Weights of a small masked image model.
Model: 24.3M parameters, 40-pixel images, encoder arch vit, encoder norm layernorm, encoder patch size [4, 4], encoder layers 8, encoder width 512, decoder width 128, decoder layers 6.
Training: cautious_adamw at rate 0.0011, 13600 steps, batches of 128.
Data: 97500 training examples, 17.9 epochs.
Rows from block 6 of the encoder, named by matrix and row number. Rows with one number belong to one neuron. Each number is 128 + 24 x the weight over its row's rms, rounded and kept within 0 to 255. All counts start at 0. Numbers have three digits each. After the name is the row's rms in percent of the matrix's.
# fc1: MLP up (encoder.blocks.6.mlp.fc1.weight, 2048x512), inputs 57-113
# fc2: MLP down (encoder.blocks.6.mlp.fc2.weight, 512x2048, transposed), outputs 57-113
fc1.1463 035:140095143127148113112159069115143147102096074122157101186118112173129127089106173137120113103120146138132133141108127135131096126124117191140118138109122147096098151136130
fc2.1463 020:127151156118103133121089117108111108144153168163096173137137118079111076177157156121163152132142135103167158139079158133139120112112147108116145091133095149108103120130105
fc1.1464 104:140104140095129124107103121140131164111132125151125114154122113139091143128076131095106113147091089109111147154149126070159127153070122162121156117113130123145113103176139
fc2.1464 107:096144121161098117137088141143106091137132152116127126068118145133148126145170103110156155135167131152174106162131135144157152126150122124155126088134132089123135091107080
fc1.1465 099:155171137124113095124116113130138114116167139108122139150157142155151108104106125151142160091143148098089128139126136133164116145118139123149130046135166128113137149175124
fc2.1465 089:106162126152149107128132132143114100180130157145110146131131094098095091144164112145112094131123151130133147130124134148129148110134096101138103136166123091139122129127164
fc1.1466 098:117154160138173083104120106128133111099122110143137151144110143144092137121127123109133161133180160126156168168089135137146142165123066104086140125107107199109099170138149
fc2.1466 089:099126059113108161156103138164128171149127129162125211074165165113106149131097140130122100156119153081102138154162122115155113112119138114161143098130141096130130141126126
fc1.1467 121:127106105157117149129152081119164134131104117172142111128115138131123144113123133099071147125088087093107099129139121135094135152081129126113145145085129165096101135137135
fc2.1467 086:131102092158159117165121138111126107092121158121139114121101112121163111131134128127145113138105135125152166148099124155170094094114146109150121122177150127156148130112148
fc1.1468 090:135129152147151100105103069123105102110168140102122048144148096103113121137153116078049125082129093149135110103085133138135152155114115173107111172130116170120092126117110
fc2.1468 080:127116085165126147140112076123088121124116155138125098103112154130112145106164182098096125116098112136142138126165132183148134115105121127128096114183109113149126097118165
fc1.1469 033:148175084150113123119142095121126147096148139081137139199121109152148124141123130113132139075136107161145125134142148130152140094096107176170133124097153170092151095136110
fc2.1469 023:136089133129127144117093116116129074114099148098140138135116121090095118112149128124093104122115140090122125108132123125157105100142159120144073101152136113091108146106167
fc1.1470 098:147126120121108174123174133123107109148165120168123106156120107117130101095152164128097131086138119170110132094124135129100137117147126153140137155149097089145138146109142
fc2.1470 136:082135129086133138143100162146121154130120124128125190121121150131099156116095086177127138183153144084160131159200135146175141125137094098119156101119174125145088124140105
fc1.1471 128:140111113140160117105162140131165085155182087142115144138167110146117093054115093129123115128116131107113080202068136108123173100101107105106144155170092146129085159153130
fc2.1471 100:137146102116125171163153151147182136135135105115129167163108119144119143104103142136121122152102126093108112124125131134173100105132115125153138109092117118173130158163145
fc1.1472 107:126146118118134181156116172129125143103062121104138153151130128139129137134063149157178138140149115130159138175168128155144139119120155120134138115121179139121111098126109
fc2.1472 126:081130106157096127130128156171116127183115151135129168163128131112080104139139113148140129145125143144087126142144129140138148131139105134150133120122111058113138108138115
fc1.1473 028:157115125109126143108163112088125162122136087153119129211118100180132131101126118111123135068146143110133136155112132145138144104128134139118148139130126160077097126139119
fc2.1473 017:124161112135104129139083129188174184152126183137109149127162138117138160161095117183116127171156126138145129096088134108164124097137098123133090119146152091168126129135132
fc1.1474 033:169119134126152137106141080075123127123129087138152139229113141156132108060135135108124136104133170093147127130106127143128119107128115134126120116132173158082108143112157
fc2.1474 023:121111094149108138186139112112121137112124181110117187108108128091084134182138123163104128171113100104082156141131098137153113124120126136131113111154097047124118118120137
fc1.1475 088:114144152109114130146152130115100122089125144143133105136133115126145124121099139158098136138141144108149173105144131144123086099176184140120163149165193136130121096091118
fc2.1475 080:104096087138111164114117105152114117119138138115119110147135139149137141092146158107098190160145145165185144131133125114118138113151114072146126122093119139156186105102155
fc1.1476 041:115152128148127124115171133121179145108117117140142122210138114158139114117108114104088109103139155113124105147099126129119156064109111139152170146129123153120133108131109
fc2.1476 030:101115117139111132151080139168117137189131139140097120085135148112130103169107110168151149122105129117134127143140126143123140149124121115139153137139124100158136105145107
fc1.1477 104:140162118205119118121122096132121139118066144156143097140122121127121079136151128111104154096109125148124127140082131134097120136112133118142123139127117146119135127137160
fc2.1477 101:116114165082118116137111092122168129106128120142122143120085102119145158134118181148118132148134126123197142097111122136101130152174126079095138125099106150137118165107115
fc1.1478 030:151128138127170126128157119060141125095114118113124125225148146155150123121119126129132172085158131123138098141099146156107126117130116124149141116090126170095138163139144
fc2.1478 018:155121161135088079116103124109081120107169179110117114089112118122124106139082162155134136109132142099116101105121111157168100150140106171143117108140155103143113115164129
fc1.1479 124:125115134194164189130144086122184172113097105152157165132144132130127109114104191118119099152123119111165144160112123108095155118107126097136154152102119198133087165092122
fc2.1479 113:136143162100111068116126142116172092134130156108129126142106052139137108143161095134128085131116118180142156102130129145139141160135078127133112138102129140154144137158125
fc1.1480 133:132160114122122094130094120137119112140148136128122116139140105138125142150116101126120117129124130164132155116108122069161140116142082102156149129085087126147177131161124
fc2.1480 130:123073116139118195125154069130152140122129111151130080083119113138108152105129193090146116100140120144094116126066134127090125160090168153109142160147104132116119157145128
fc1.1481 104:128142109121151150140160126130090117121093101147131117145122118118139139134145122110116124111162129157161163128090134132158130077125116098117150137107079104120140129108140
fc2.1481 114:098165135115095098137082154145090137147131174111122176114110153096117131150134097150142150142126148113108155112194129131170144142139100134152115106107176084150123128148140
fc1.1482 102:135117155106114130110095134116111118099153152102139156152133087136128126105110155130097116092147149100085133141159129123178146136139124170148168130105150098133064151154162
fc2.1482 087:075120078134116154137098139153101088167128120136119174142138102133104125142142112128159110177119142132155186121143124134133076108141127081138154132169127090159150110110152
fc1.1483 119:162132133112134136167124128122116175120124140122108136133154090120121140128133098130061152147133133107147166101097129159098116109141120109112111136148120179111100140133144
fc2.1483 099:132101119172106134119066032118085124121131124105115136047067148138101125117133150150139075146125114157142138121133131141098150141131102140146096131144153169151078123143138
fc1.1484 048:144127120146134109098134103100164089083150106117143094176121126181144128102135136136117105099114097139147124121109140129127116113116106168128130174111127151103119100119142
fc2.1484 026:166119142124109153162093065121164139145118144126089168146109118100130114120146163090103147097107098114141110126102111136126150110122148106121100100092125133162094095136123
fc1.1485 098:123169095123161123124173154144140155134121097148148132158156138119126113130110136099100129115146109095179149123069115098132102111157129114121149156110107120135138124108109
fc2.1485 117:097149144141105107158127159138103123159125157107133174119124144130113132153137088195113111182142151108137131130195125119139138136177125113128116098154164086115113114120116
fc1.1486 093:154130134108167156112126122118129164113145122122146100154172134132147144117118153078146195101162122162122098149122124091152135128110101152141159111083101114108114126136115
fc2.1486 099:112110118109116184153133123125110130132130151134131119117151122109143145123143173111127164122131149133114123128181123137121127130157170120111140117117109093148162122080145
fc1.1487 103:144112146161157107096159097095155115113173130116133170149099089127127096118140150133117116109116139109121115148134135196146130135116137138124139149095169124118110116111125
fc2.1487 098:126099130152119154132123110137154173149142130151119170150129125125108135131102185144085091148120092101153109148122129141120165116131110109158119145115096183178076157106115
fc1.1488 122:153116112125110097112099109117120102129180154100135140152147093116139131160150173131127170089144136151114146099147115100123086111138155108149145125133109122116172151167153
fc2.1488 126:103134106143123108131086195143101113132125119102122140144104119110118142153095084153168144169142110155176140120143137154158115110153086138158119113141148102163158119106135
fc1.1489 108:135128134171119088137104088120165133101139114139127138141104147127113101144124151101083111126140121149175140146117142110095133103101097114108130157132100172135067153118134
fc2.1489 105:099069137112124169128147081148139148155130113146123135064152139133139170113117207131116124129128138088123118130133126139113139132140187125105157120133127084136085119090114
fc1.1490 094:145112162108139115105138099125137134121087119120134132152129109130113123128104142145056133133115149142141162119140127107106166126104052116147140140130134186133115159104159
fc2.1490 103:097165175130118108127120184154118139160132122124124194179139088118130089188081067180149118153111108109132139123135124145119151141157106131098132113146101100113121114155076
fc1.1491 098:121103129101152116120107117125126134095160153146139207150126122147118140099144128131135132127129178084102175209151117109171139133118147095114123111088182137132104109163165
fc2.1491 089:091136126139124122112111135168102140161136106131121161127107095103086129168113082164126127161136104142178139135124126139107142135161083115097142126159101121130138096102078
fc1.1492 128:142134138102154139145109137150124158147115095095137121143177141144116128129075147096143164067123130083089122128100120097175148135114118164104151099117104105109151146166139
fc2.1492 163:100112148152082127111145135136111096124123138151132120107106132135132109130131163162077111127110113124164157112149122134094129118136156137084115134165134151142098117083138
fc1.1493 145:143131102147146176108173094131157126132165113116138165142175128141100108089136181131158096103137151088101100158143123088121113085145151113154147132121097129134126166122133
fc2.1493 165:119140108142173108122152136126114091132124099100146130135115130138122083121128134132134102140136134113120120119127117142171123098136121114167133143129137120170124141106119
fc1.1494 105:156186153139116125132120153117154153109054121079152133142164067126134113155124115142165143118121128167148158099084113162105087126147128112164115129075113142086146144142162
fc2.1494 129:088176114108120135190130161158122135146138148150127162139119154117125155156171102146109114183163175110173140116152124145128119120205140079120155140157142105154131135074095
fc1.1495 036:125150117163137123099157130107151164131130095113120162202136118174115131114121123110131124108147142145118120169108143127128182102107096126148174145085139151082132127162137
fc2.1495 023:104129132165130155146124113112111097110114135175123153120125141074113111125145160139108168132113124102105117113137110148168114115151116101112133094113155106145144110106148
fc1.1496 098:123172117126162109117124164107121087123135145149133121151146152124130096094128053149124140110162128100131100196119131172147139118191138119102126092140180112105118109145102
fc2.1496 116:105180117150110126140154156167110155166119109148128141139133125132128135156128076159155116152138107148131103125133129136097137157188114122112127102136098096102157121128052
fc1.1497 114:124169120119115134121103146122111127118144158159143134139139133138140139122117081094154115142151104109186161161151115104140128128115118096154130130075150128133142075145105
fc2.1497 119:120083118124125170155101096127159122121113138151141139042161130103108179114146158104144112120167169118122097154149123131118146154107165110104104140142126082159125132109091
fc1.1498 125:151168127113143104137122119115138119105118143099131175139178072136133115106149078109120113116116145107122124137121127114183116134104083095127134120108132131117108145174130
fc2.1498 129:115142132121091141142150126133140127143131138151122161136069143126124126148113134206130113185102114123135135118172131109084129128186169146133143136118137097140132112111084
fc1.1499 113:128129135099109104102104093128102117141154157128125115138168104150100135115144149107102130090131140135105089124148132153164141148144138173130135128161121093119131105179097
fc2.1499 109:118158111138139139152168202149150172161125088109129166164131140104131126168095123138137143145134106112162126113086116088126107129121107111131139125125109150159161159094136
fc1.1500 102:104128085160125102131132118120156128147122124190132104145128195147123101065122139155139152147105129115083101171140125161136143172123073157107119115153154120108132106092113
fc2.1500 108:120148142121120052090082146155108096164123124146131154160144098114106107134106071156151111130118117127139138134119127123162111124124108135143122106102111101126138102161133
fc1.1501 044:131117125137148140138157115107157138093117059119131126175117097169124132109121132129092116110155122178178128140094141132127126115128113116124128149095138198121118136109111
fc2.1501 026:088127092155133133153144132147111115128120147095109125161146097142146112158137137133118143146147130140147127116132125174137119108127107135133150115134094088145145082097116
fc1.1502 096:147149124165139146136155160110163168124108118146125152153151161164115139068150139106178151117134152139099086206082133138115160137148115121138106130146102157114113135135111
fc2.1502 075:125135107137090112108125129147119137175126122122115141173126178135102112095100151129187136144091147130088094140136127113142140151130127127115120129133106103087148148164136
fc1.1503 068:150095096168139145076135028120147159088133107112128123135124107179134115112170172113082111104135121139193136143112124126125111119100139137155146135132123175111099155127162
fc2.1503 045:115084141133151132152151078134135114131138136178133110199130117102113109139122166132084120138139158138151152121114137168109122100147129086069131162144115115123082136099128
fc1.1504 103:140136099159109114125166089131139193147141112142134156144143152119125087126160165100090123084113143116086101139100128103139146140102107135164112128142080134113112159103149
fc2.1504 090:105123132131105126097106100141124123176120127117127149116128109113095144147117136185129117157105138093123095190167140126136156150127139124083143112131129079127093132112109
fc1.1505 056:129146117133144114123135089113168125128143071146118120160127137150134111085105145095097133116115097109162107149105130115112135142095130150100120141125118147094124101127118
fc2.1505 035:137123137175108093131089069135121133103157152113090144137149094109122133153123162094094114110128099147150143099085138182138121111135147127137089136107113087147072154151110
fc1.1506 103:121133159128146105085139119089177111092121140155143127143118110178168131127132113096162161075123119144131143165086117110131109152132095119116133087111109118143124112129129
fc2.1506 075:149116128106149146135112135080181125102143118089123160248126093138126118110139155123111136125150133110125136115106111121128141102156136104130136125103098122129124166115100
fc1.1507 089:130188135156159095115128157125143122101140141087132138144132118121112113151146123121124195080145145140100145143083125145151134140138154168114122147114141108075145128143152
fc2.1507 093:124140141098130139123115161145132140141148132129115144124152087112171121154083132099136118113089097065145163096108120134131076125138156123127133116140159127123140093114152
fc1.1508 132:110135112176164142106155146127111123106133128096123119129133148150106130112122104129117096139146125183093097083138143119163087154145119169165136142102138178143128152123155
fc2.1508 112:094126119150113135128076072169095141166128123157131098015152170135099134150107141135174124163122120108144130146171143147119096180129146128124155131167168145089140142162148
fc1.1509 132:138129141110148091093106109135103114131115137098120105141155133125118103117107130098137168072114137095082127118098145149197141131067093213131107111144154093116114099172173
fc2.1509 148:100096112108140143143145155147138102116123108120149099140164117153136206102132134118141183134113131132127118126159115112168099139148169129109146128091148079135177113110115
fc1.1510 094:146123142136120126075108129115112135100138145091137173154140102128117121117105119138122124126138139070125122164128131133189136129121139160157145125117189115108062102127105
fc2.1510 081:118131166117095112115109133132136124117116148111128149159110115108127131123134069131157137153153121152166154119123129192138133150163078111131115104074150116165113119139110
fc1.1511 056:138095099154119132095193077130163152117112103152141148157128143150111102091138201104074092120138128112152132124097110112091125124097110124115144145139094147095118144106138
fc2.1511 038:151118156163134105131108072129129130142116130144119121147128083097123111179153179107126126110110147127105125111095106184100141167116174123072114131181096108123087127120103
fc1.1512 047:153130119143159157151160140092114153112092122140154166197125133137137115126183150129098119115127135134074149132115122128123132100155117121132152135135142132097109141102152
fc2.1512 038:172080132128168127139156122106138123106126135105121142141119094111146172134146174126129143121103111145117173100123118149108085099135143106075102116154108091112146134094149
fc1.1513 102:134117158113096100126158103086180110136125106157129166159113114111109107135107142174133095132140127100144129123126135193089090156158119128084110116089122114097129102129105
fc2.1513 105:077092151144126118120111127151110086126134132118136066106130114136126157131110164145113123151134117159187119116131128159121142136146154174103139153160133149132078103072105
fc1.1514 031:149125114125145131138151123127143140092112113142119145198123086151104124096122154104100134074103122114110113145113118119107147145122114146141136158124113149071122127131132
fc2.1514 019:162151107114114117130106098125137115146140144123150094112088134106130101157144097152181154136108155131135150116109153159138145172162114093103135101144104123131157128155098
fc1.1515 136:136119117120088113132157118130166149144165147179120184133115118133129142123153120162087129145107123120121132123167135143067113135178125106126133129110101154121118120149118
fc2.1515 139:160196143147139151145115140126138156149122110128120171126118139107120103177079080161158122145115106120137108138113135118118155116132101091120133109123095151127115134154097
fc1.1516 086:140136152175126117102157116140162163119125099105141180140106148184135129121114121110119135127138125130122117163129124133138134142134068164147152090087151140109131161157144
fc2.1516 074:145084106143136177117126088105120105131115144143141122159156108083111121140089168143147106100108121114127187109151094145133077121122162142141082122104154084125133131103150
fc1.1517 094:152144088130146100145216151105115141108141098100131171151142132125156086121142161147144135108124165097116158091120135167169089066116142115168136123124155104131140174094161
fc2.1517 080:115119107094084080094047124137102111165118142138142097176147160116091128122109125140146163149129121114134097136142131130112119145133143161130110131153113104107128111129119
fc1.1518 106:113133109143134119114167147116136097127164134153134106150134126123111108105143155128100115106163137137160179112114128089125089086119161099134147138122115128117116149113161
fc2.1518 117:095141135115124118132092128153124131134122132113133155115109122114115148132118101142131138157148163125155176115168123122151147151124066113129128142102184121174132126122156
fc1.1519 026:175135153157128121115180076119110182087114114126122115211115106172158107107114118121113125069168121129135128144117126106118137107121133173130140131106119139081115122128116
fc2.1519 016:119093085145092160137125116118105129148170115111098142135110111113112151147117113114125119142072170081157101094128118122129114094143137121122126124139161092115134127122107
fc1.1520 092:112103141100112106120095123123198106108131113189133153159118154138154136072120134096128101155129118085144139150145121115103125144098113092109148148073106162134105098153120
fc2.1520 085:109144126096088123109100144136076107144130159117127121123135098107138112116136153115128151090113116103095105094174115141131128167128157151151097118129131088101157114129134
fc1.1521 081:147115079183139132108167108119123116086093085131147111153122139165134110058153151131133129117127105182142144124094128138146079115109137113167117148057147158131163118138140
fc2.1521 055:109130085112107090135126109141126119158132120151149142133097130114131147119141153126155148132096089128147151075110099141100104144148153104138127148133108132151140127105143
fc1.1522 100:146125123135159078107125095102201130100149097102134095145131114148170136116092166089145135111143119141157111127043126132092096123129139106130136131114130150128150124115121
fc2.1522 103:116061135121110176156116114155146140115136127122126156101131125109114155116107212150109118155120138095129098130164140168133133138136172142113139132112135115141100145087100
fc1.1523 120:125139136102133104129075131118130108128169111147132126139147138131146117151090102111112157150145132096143144130139124126130149137150103124106148146118131156128132107144103
fc2.1523 101:133124142092132164132125190137152138133116106121126129122171118119143164126110128126140126108131102114099085163149129092168166137124181157126130135103137099165095114129072
fc1.1524 096:167130126138143098081165122121135153145119108140137175152141112155113102079080160125100129108143122114138146130084124161111143121144069104132127109127096168129120162146141
fc2.1524 077:126131112123120137128106156151107124164120142123121188128152088135107125135097108145122100171123148113139144134176116133132137124127105098112107117126106098161121159138155
fc1.1525 038:125160103160135126122127128138133172133137128110150126199136140160161121115116121113119142092125144138141134113114155087116139093097136145151176145101155187110161109156099
fc2.1525 029:116155137097170126139108090141099069128126118131118123095151137122104129107116149126112109151144176095099101168148120132116127106140161090120095120144131086085112102104144
fc1.1526 050:131134127120170104112196104141178137112131114123137127189129104185159118124112113115088110085158151124123132146086150142150123078120118154128190123094105140108113125134126
fc2.1526 049:091154134112144131125113136157095151181133128174144165044137114099140112153115091165122140139136130118145167142179133136135173122146119094126148136164121115165117100125130
fc1.1527 140:138151090130096145143116078150114186148113136149127112138178106138118140135122088084156157142107115116136122121148124110152118138135122129153142118116129094108129112172086
fc2.1527 153:097126101124120135111112134147124114114129119110132153128122095153121150119137123135126106164120121117149167113177142172131101131156139108127150136117138136171160098139108
fc1.1528 108:127100097144164086102115104116181094130174125148141089149157118125121091111111152114157109118091109126133109153118125181091102132110179137131124155157136118106133099105138
fc2.1528 102:135122178122123171168150085135182165148127142157121184119127131112128125139141170144112115134113139089090085170141127148124186165130099115089135097088106095139082167127103
fc1.1529 076:142145088155117095135155119137146154104130115119139116159114129147143132120131083109093163087131129119159135130098117116108114120108106143143155124111144168071140129152121
fc2.1529 057:126141112088183145123098082114087117142126165132111111081203114118129110141115161122156122135114136078136142166185119136165122140135168127123128116157152125116132140111135
fc1.1530 093:113132151145134142107105132126114146115122119123133100145120105132113141116127107102098155137122134149114116172085125147128173159162049175104120129153126129120094132143108
fc2.1530 079:119112057115092135128130155146112153171117144112127137147134133121089119115108137125124120151087115090120145066148118111128077106110149151175096119187116100143163094122139
fc1.1531 156:179117119143185110103119137024087089076126158124131112125126125158135133114127146115141119122146111139110099130143128153157108136129110149145124119139105153125093161113121
fc2.1531 150:077128136110065124151091093212157167191129122137122167108146113106125120154131123131147140135131163090152165163144137126102139108129148111105129139135145093103142082135139
fc1.1532 099:134132103137102060138166115120113121132129130195138116144129160132132127119168105129123090123139133144153128125078122136094082118169159111116142126173097122115107110126121
fc2.1532 094:135170139100102097105096167120097127149132181121127162083118122080122120137097100130144152099093115074088135132177136128173151166122079160141109117125150065146101135153136
fc1.1533 040:156135122117164116113165122110136127102105127131114121148117144168138138066125100126117113100137117134116121164108134155137122126090090136145148102113128166095112131121128
fc2.1533 025:151172135141138129099090086127157091114106108127133145143128120122080107109141120133158156109173160124145134128104135147170113099144138088129100156124129154153135158162124
fc1.1534 092:149134115129124109160126129105119086120162167130132080154149123126159121137166136147154122100088128173109088148120139131127114126142139133144106094129122093109122161110153
fc2.1534 078:099113145125125121124128125130136108139116135150114177113092106140118126134125119169115132150139133142175124154130132184147151154159097064096161069102130122137112160153129
fc1.1535 127:137141080119101150160112142128107113114099137108143111135118140150139143112117121111165123152139137123175165116162136177168081107144123112133148109090161105141170086137126
fc2.1535 117:079155151108165102133175179145139116131143122137140126144103125113129131177095142177067133159134120101172165065093116095101113091179142122111141164161112178161136115070101
fc1.1536 095:166116148117176167141147148137142158106083111124128146146162075139127133135125123137086148123123121146166150137103132097099104109119132104131146134132101212098112142117152
fc2.1536 087:096143131106150139133167166138170121134139105150133151170134121131137115106116093111147170147128148088116103170109129141170127140119107118076177099109123097093126105141094
fc1.1537 079:175144146128163117119085096118133121090138126082128072153113064139152134127121080097103113087097095123129112123089126139161107145090109129123143125097140138108149138176135
fc2.1537 057:121170099157116133151093137163163132119149149140117126085122149123103119124138138092122131127102136120133115127104140131141132129093091145127142130152102126136127119136120
fc1.1538 102:146164141107134070134092133129123159112140155132129146147122126112138102167072143109147147109145105100168191106137130115108103118149117144147104120178159153148131108134120
fc2.1538 135:113140120147111144217130168154090130136122157113131145146142136118113135172159125146123119149125184153105154095162124115128092119155131125128105118142131075128181135112151
fc1.1539 024:164127133135137107139169083085161134122141102118116115255150107160140117124141175116103131085125132159109148124073144146102110114122113122112150128121108139106102126140133
fc2.1539 016:086161133124175138155133150130118139169120182141138136066133147114131117118087147113189123182147124159161164114170115140176102152127106146122131118115107129148161129165108
fc1.1540 105:124096097177098173132113093126137134148138147162137141149100170136128112103127156103143060130094123109101084145151124126121141131105102156171117102122139088102093111118110
fc2.1540 094:140122118116127131143150135137149164151128125140120174136125112115108153139156162138119106122111139117082102154146124099106142134109139122126120128137083092100127154140132
fc1.1541 105:126129164121111120154154166132114174137118125130135148147083104119107144171099145153141132108138154108109141140119140115148145122171133172068172110117108097083119138132096
fc2.1541 108:118173109094074099123077131159139148142133135145126169120135132127135104104145123131104141146134122078163135125114142126111133112132108065145120125143096177166127113149135
fc1.1542 108:170153137164104114149145155126145145088117145096134135131133079129164126136147123110146123121096123173148099119141130114146126101151143168143135114108116095125119185138107
fc2.1542 093:135122131090143154172064113129098106116150159075127094045196084114153109140115158108139150158133150098185111157189130120154108114131161137120150124142156123124157130099132
fc1.1543 131:111120086122101098124135115136120146148148120152122120135111136121123124110177089090093159110107137137102102110124137177126142139144046127112120143113086112107172116116123
fc2.1543 125:164128160143110106120091107092131121089135146102122117102132104140158133147098173137182075091104125130121135107096124113155104145119163139164116115115150138116120133159096
fc1.1544 101:112114144153108143119113097138101174147118156116137164148152110138097147143096138154140126135143132148119161141171116091139133138138119160132174128155144114113103112130099
fc2.1544 124:093135143076114123124129169159098140142124163116131150133126087103136148153136101135116176136125146099143151104169137148130114146160098110115128108117128104133147124121151
fc1.1545 133:158103078078102148119124152114162122127121144144131139133120149129127157039162141101142107110111112122091080142154126163160145101090115159196113139085117098154119123146149
fc2.1545 115:122177170119155120144159131118122108152130107117128096162167112124140102197117118170150152135126173138115096127120124116148126150169157124058142094122114100065113144118108
fc1.1546 121:139146108128116093115126131124132100128166132134129139149154117139136104130149125118100126101161124124115151111122128105145090100153153100155143125131092142127157131156143
fc2.1546 139:109150115132147118123090176143107130138121123108124150131112103106103165150090082143157122151133120142160154110142130127158133123140072138143128128135146109161145138110139
fc1.1547 105:145162149106128106108162122121198165130131133139138124149133148147124124105109116065099134098106123090102070153112129102100161164088117146068122113131117115110088136157113
fc2.1547 103:142124158118090160137179125129133157151113137149136153124081146134119149113126200139113124123098095135124093123152119164056185170142135143090104135137103125134112124144098
fc1.1548 129:116118163116130133160101103133119122127112117119130126133105101137109151142120107164130164148169191162130130126120120121121159128183056116084137103163105138113117146115093
fc2.1548 131:123095163103129093123096108118158135116139112138133115147089088133127182124105110120093137144146105144142073181095143122117179148153151140102145127131114149139067136136091
fc1.1549 114:136087123122118107099157153132133160126137098102146143144120121126122129121085169117150124111141114108170159119103112138118085112129146131107144128158111157136145105122101
fc2.1549 119:076148102120138156165166188157099103154120148117127165168141116106114130165143124185098134152135189128110172097190130118177100078161141118156137124135156063134166137100152
fc1.1550 049:132085147162143124133141121121151089122111115143143091191133140163135128101118162145147132128128152149138099136122136128120121141119120098091136115127145125106129123084130
fc2.1550 042:097141115121139126135109114172130145192140140128129144102155134065074137154090133148117131136120160066126105165161142122140169159135141095082122127191133108140139129101145
fc1.1551 098:121094134110167122132110112133152113091164113121114113155143091119120125106106127128117071142123133118158165113107140164132089081116128152117121157128134130123102113130128
fc2.1551 105:121089159136137152144099125121125114100138123088109158136080103139133173127135122128158135152158145173123141121136149163163124126125091103136103105088147079153137155139165
fc1.1552 113:135128103131104135073127091134122116128154108143129130137102140144139121097096129136089111113154102124148140098123136135137135102109091130194161137108119194129105154148159
fc2.1552 095:091139096152126120177091163180094111115115144095141130134144162129093123137148118152143109155103174148104125099167139107135115111111153117145088136164152100137140121142140
fc1.1553 103:148084137167128089101116052129116173131086107158138140145126103159118125143125111136140132147154147138170129138088113188083107124178125099125138122159119121070113131129102
fc2.1553 102:089174142116157103121149158139110092135113125108143156176130110098117100151156093137146141128180195135146141108097122124171106090161145098115140114112135094098149155119156
fc1.1554 129:119090099177128118096110114128122100138097134135125149127078094124103112112178105133135129135119126146108067204143134205159151135152120133129123136116131087118105110154130
fc2.1554 112:158192120138120100126147142108118109095135129087112111138149115134150086122164090102136130098131095133107146081109121142149115110117100156140123138088148125168132096167118
fc1.1555 088:091151146131143128127172134125157143110134132166125125141126105193160116128130135110123105089118136115118133141121124114126116104127133119163180125136114141138098087097158
fc2.1555 072:171133101128141126149079130115109140131136099086123164181121129102096133112121122137142115145144126127137143133116146103137145117132137128134091127106151106087157165159125
fc1.1556 148:110123112125109164150102158131103165107101117148136110131095148139128161121159109156134156159176130156147098163130134141148172119183101113117133127105103143124062135101092
fc2.1556 170:113124164156130127098137103130131107127119140126120144112093096127140098166093140157158104136115120152179191097128113146089123159140112118095130124123134140109148122145131
fc1.1557 108:102115121154135133142157118121119138153129134157129147146121150107106127113153131122085160139133173106103160132175125157110152130136117135108137148178142077131071151068168
fc2.1557 116:098145155113111125143079160153110122146121160114128121153142108112110135156082095146207109119112134107116137109128120114166098147122142160149099086115156102109125101143112
fc1.1558 096:139172116110117119106100136117141099109128150096143133154119122134112128109131107111120145089110128096096135128154127115181126166064101132138097096083165131105170104170166
fc2.1558 108:095173117154094107125090148158100137174129160139126168117153102103118122169126095132135116146112106114142129135137112134128128115142132139163130123148132090127119095134109
fc1.1559 096:129117186102126115136106130127174120117136136141128104145125137124140138144092145177108109162101124132146145140148137101110147167135068118130127114137125121146135144103114
fc2.1559 101:113142092189088109100128098159091103171124123130124122124159122138094103148157111125156112131137123172134139126106126131141117122124140149142105122128125069129138125123123
fc1.1560 108:148131118095110112124140108115145121139179126126123148157134117129136114139148159122091167096161173131113146100100138126135097062138119128153155149156108140130139164152148
fc2.1560 096:090151102122111109098088162164109137156130112118122121155125122120113148143122075136132161171152112166185156094115130156116105115159074138143124133159119124154179109119123
fc1.1561 087:152101137168166091095117103114129123110167105099129130148117132120151093126079124138115128103132093072129139163101132170144140113114068149145118110131175102079142145152160
fc2.1561 084:096126099157119149122117105155112169198151130133106147125141126109082123152099141111118085158112101085154135140127126152110135122121139154131138155181130130124101111089128
fc1.1562 119:171127136133127138122120124038165151122116143158133127135101118106123117131093137148126128161064100121125115150129137131122115110140132135161094086145121119129109175138171
fc2.1562 129:104129122137140095124112126169064104133128136118125124079138131166124147132154120144150091118169155119135133148159128161126124163136144133101173171150144116139129102115114
fc1.1563 119:113108106113103134132109071143116113152105087123136149138118149133121117123102142113110174158162158116173146120149126127149120101135130087115143128182159086139147107099129
fc2.1563 136:137135123154069079153097109147137146133144159115118136066152125115126118136168170133124106110110140119096128102149134128131123144118137127136104135131121117142112118160137
fc1.1564 071:146156130131141099100138150113150092078135132084120109161104115162146147116112115161108114112100118079159140192168155112162138143081131150126112094099176143113132099123153
fc2.1564 050:119130126132081095135089105138129103167139163120108147119121160090100123136116101148110147146106115099114114135144143119150112121134154123133092087142138063122122101145150
fc1.1565 103:139118143107130142135137169123122131121165120099112150147108087123139148137144129111124136124138118157136114167136139091103133137113093141140113121101097124125133147147158
fc2.1565 133:099139112185141120096130123133115074162129109125123141148175139128104061138095124162192119141097135107104165147129120149175093124098124131122121098130157088108143107149143
fc1.1566 132:151133120139160097114123124104093099084121132113131117131133117200147122115141129104145120100194143125130133133140130131152110133124124149144171143113130156129144124121095
fc2.1566 121:111133128114079154131106104157165174172127105146124154166134146091120121139109131146133128162089125100142141149119134129094130129128135115119105122165150099094126134144167
fc1.1567 095:135131120088128100136138193116149145123122125123120163148102105114138136095160163102189061111100145106109121135144138095153102113123133132165113123118111110121124129105131
fc2.1567 089:117127079151117133095131155154102112169108115137132152124123163130084106113149105148186135157105144113102120183124128113145133125089097099144107109141102090114147121161128
fc1.1568 056:133157147101124133086158101135171185115131088128146159182160113169127083132089106154069129133157170086169150132117127108105114079145130141106157149111156166092110091111121
fc2.1568 045:104102110100148170145079098122112129167143134137127140083121145108140135110085136120202181145121122087157112192194119141153142113135145115130120118146120108102120139105112
fc1.1569 099:136133128113156123142180142118181140125153120149136184153133098129125118115165143102174092104126172088101159132144127138150077119112146090145141115090148100098136152082148
fc2.1569 111:110137067147108133084126160154098112166113104147124112148143169142092082099095106140160126155091125118130127162152124125137131122091126154117099125175127111125169062134118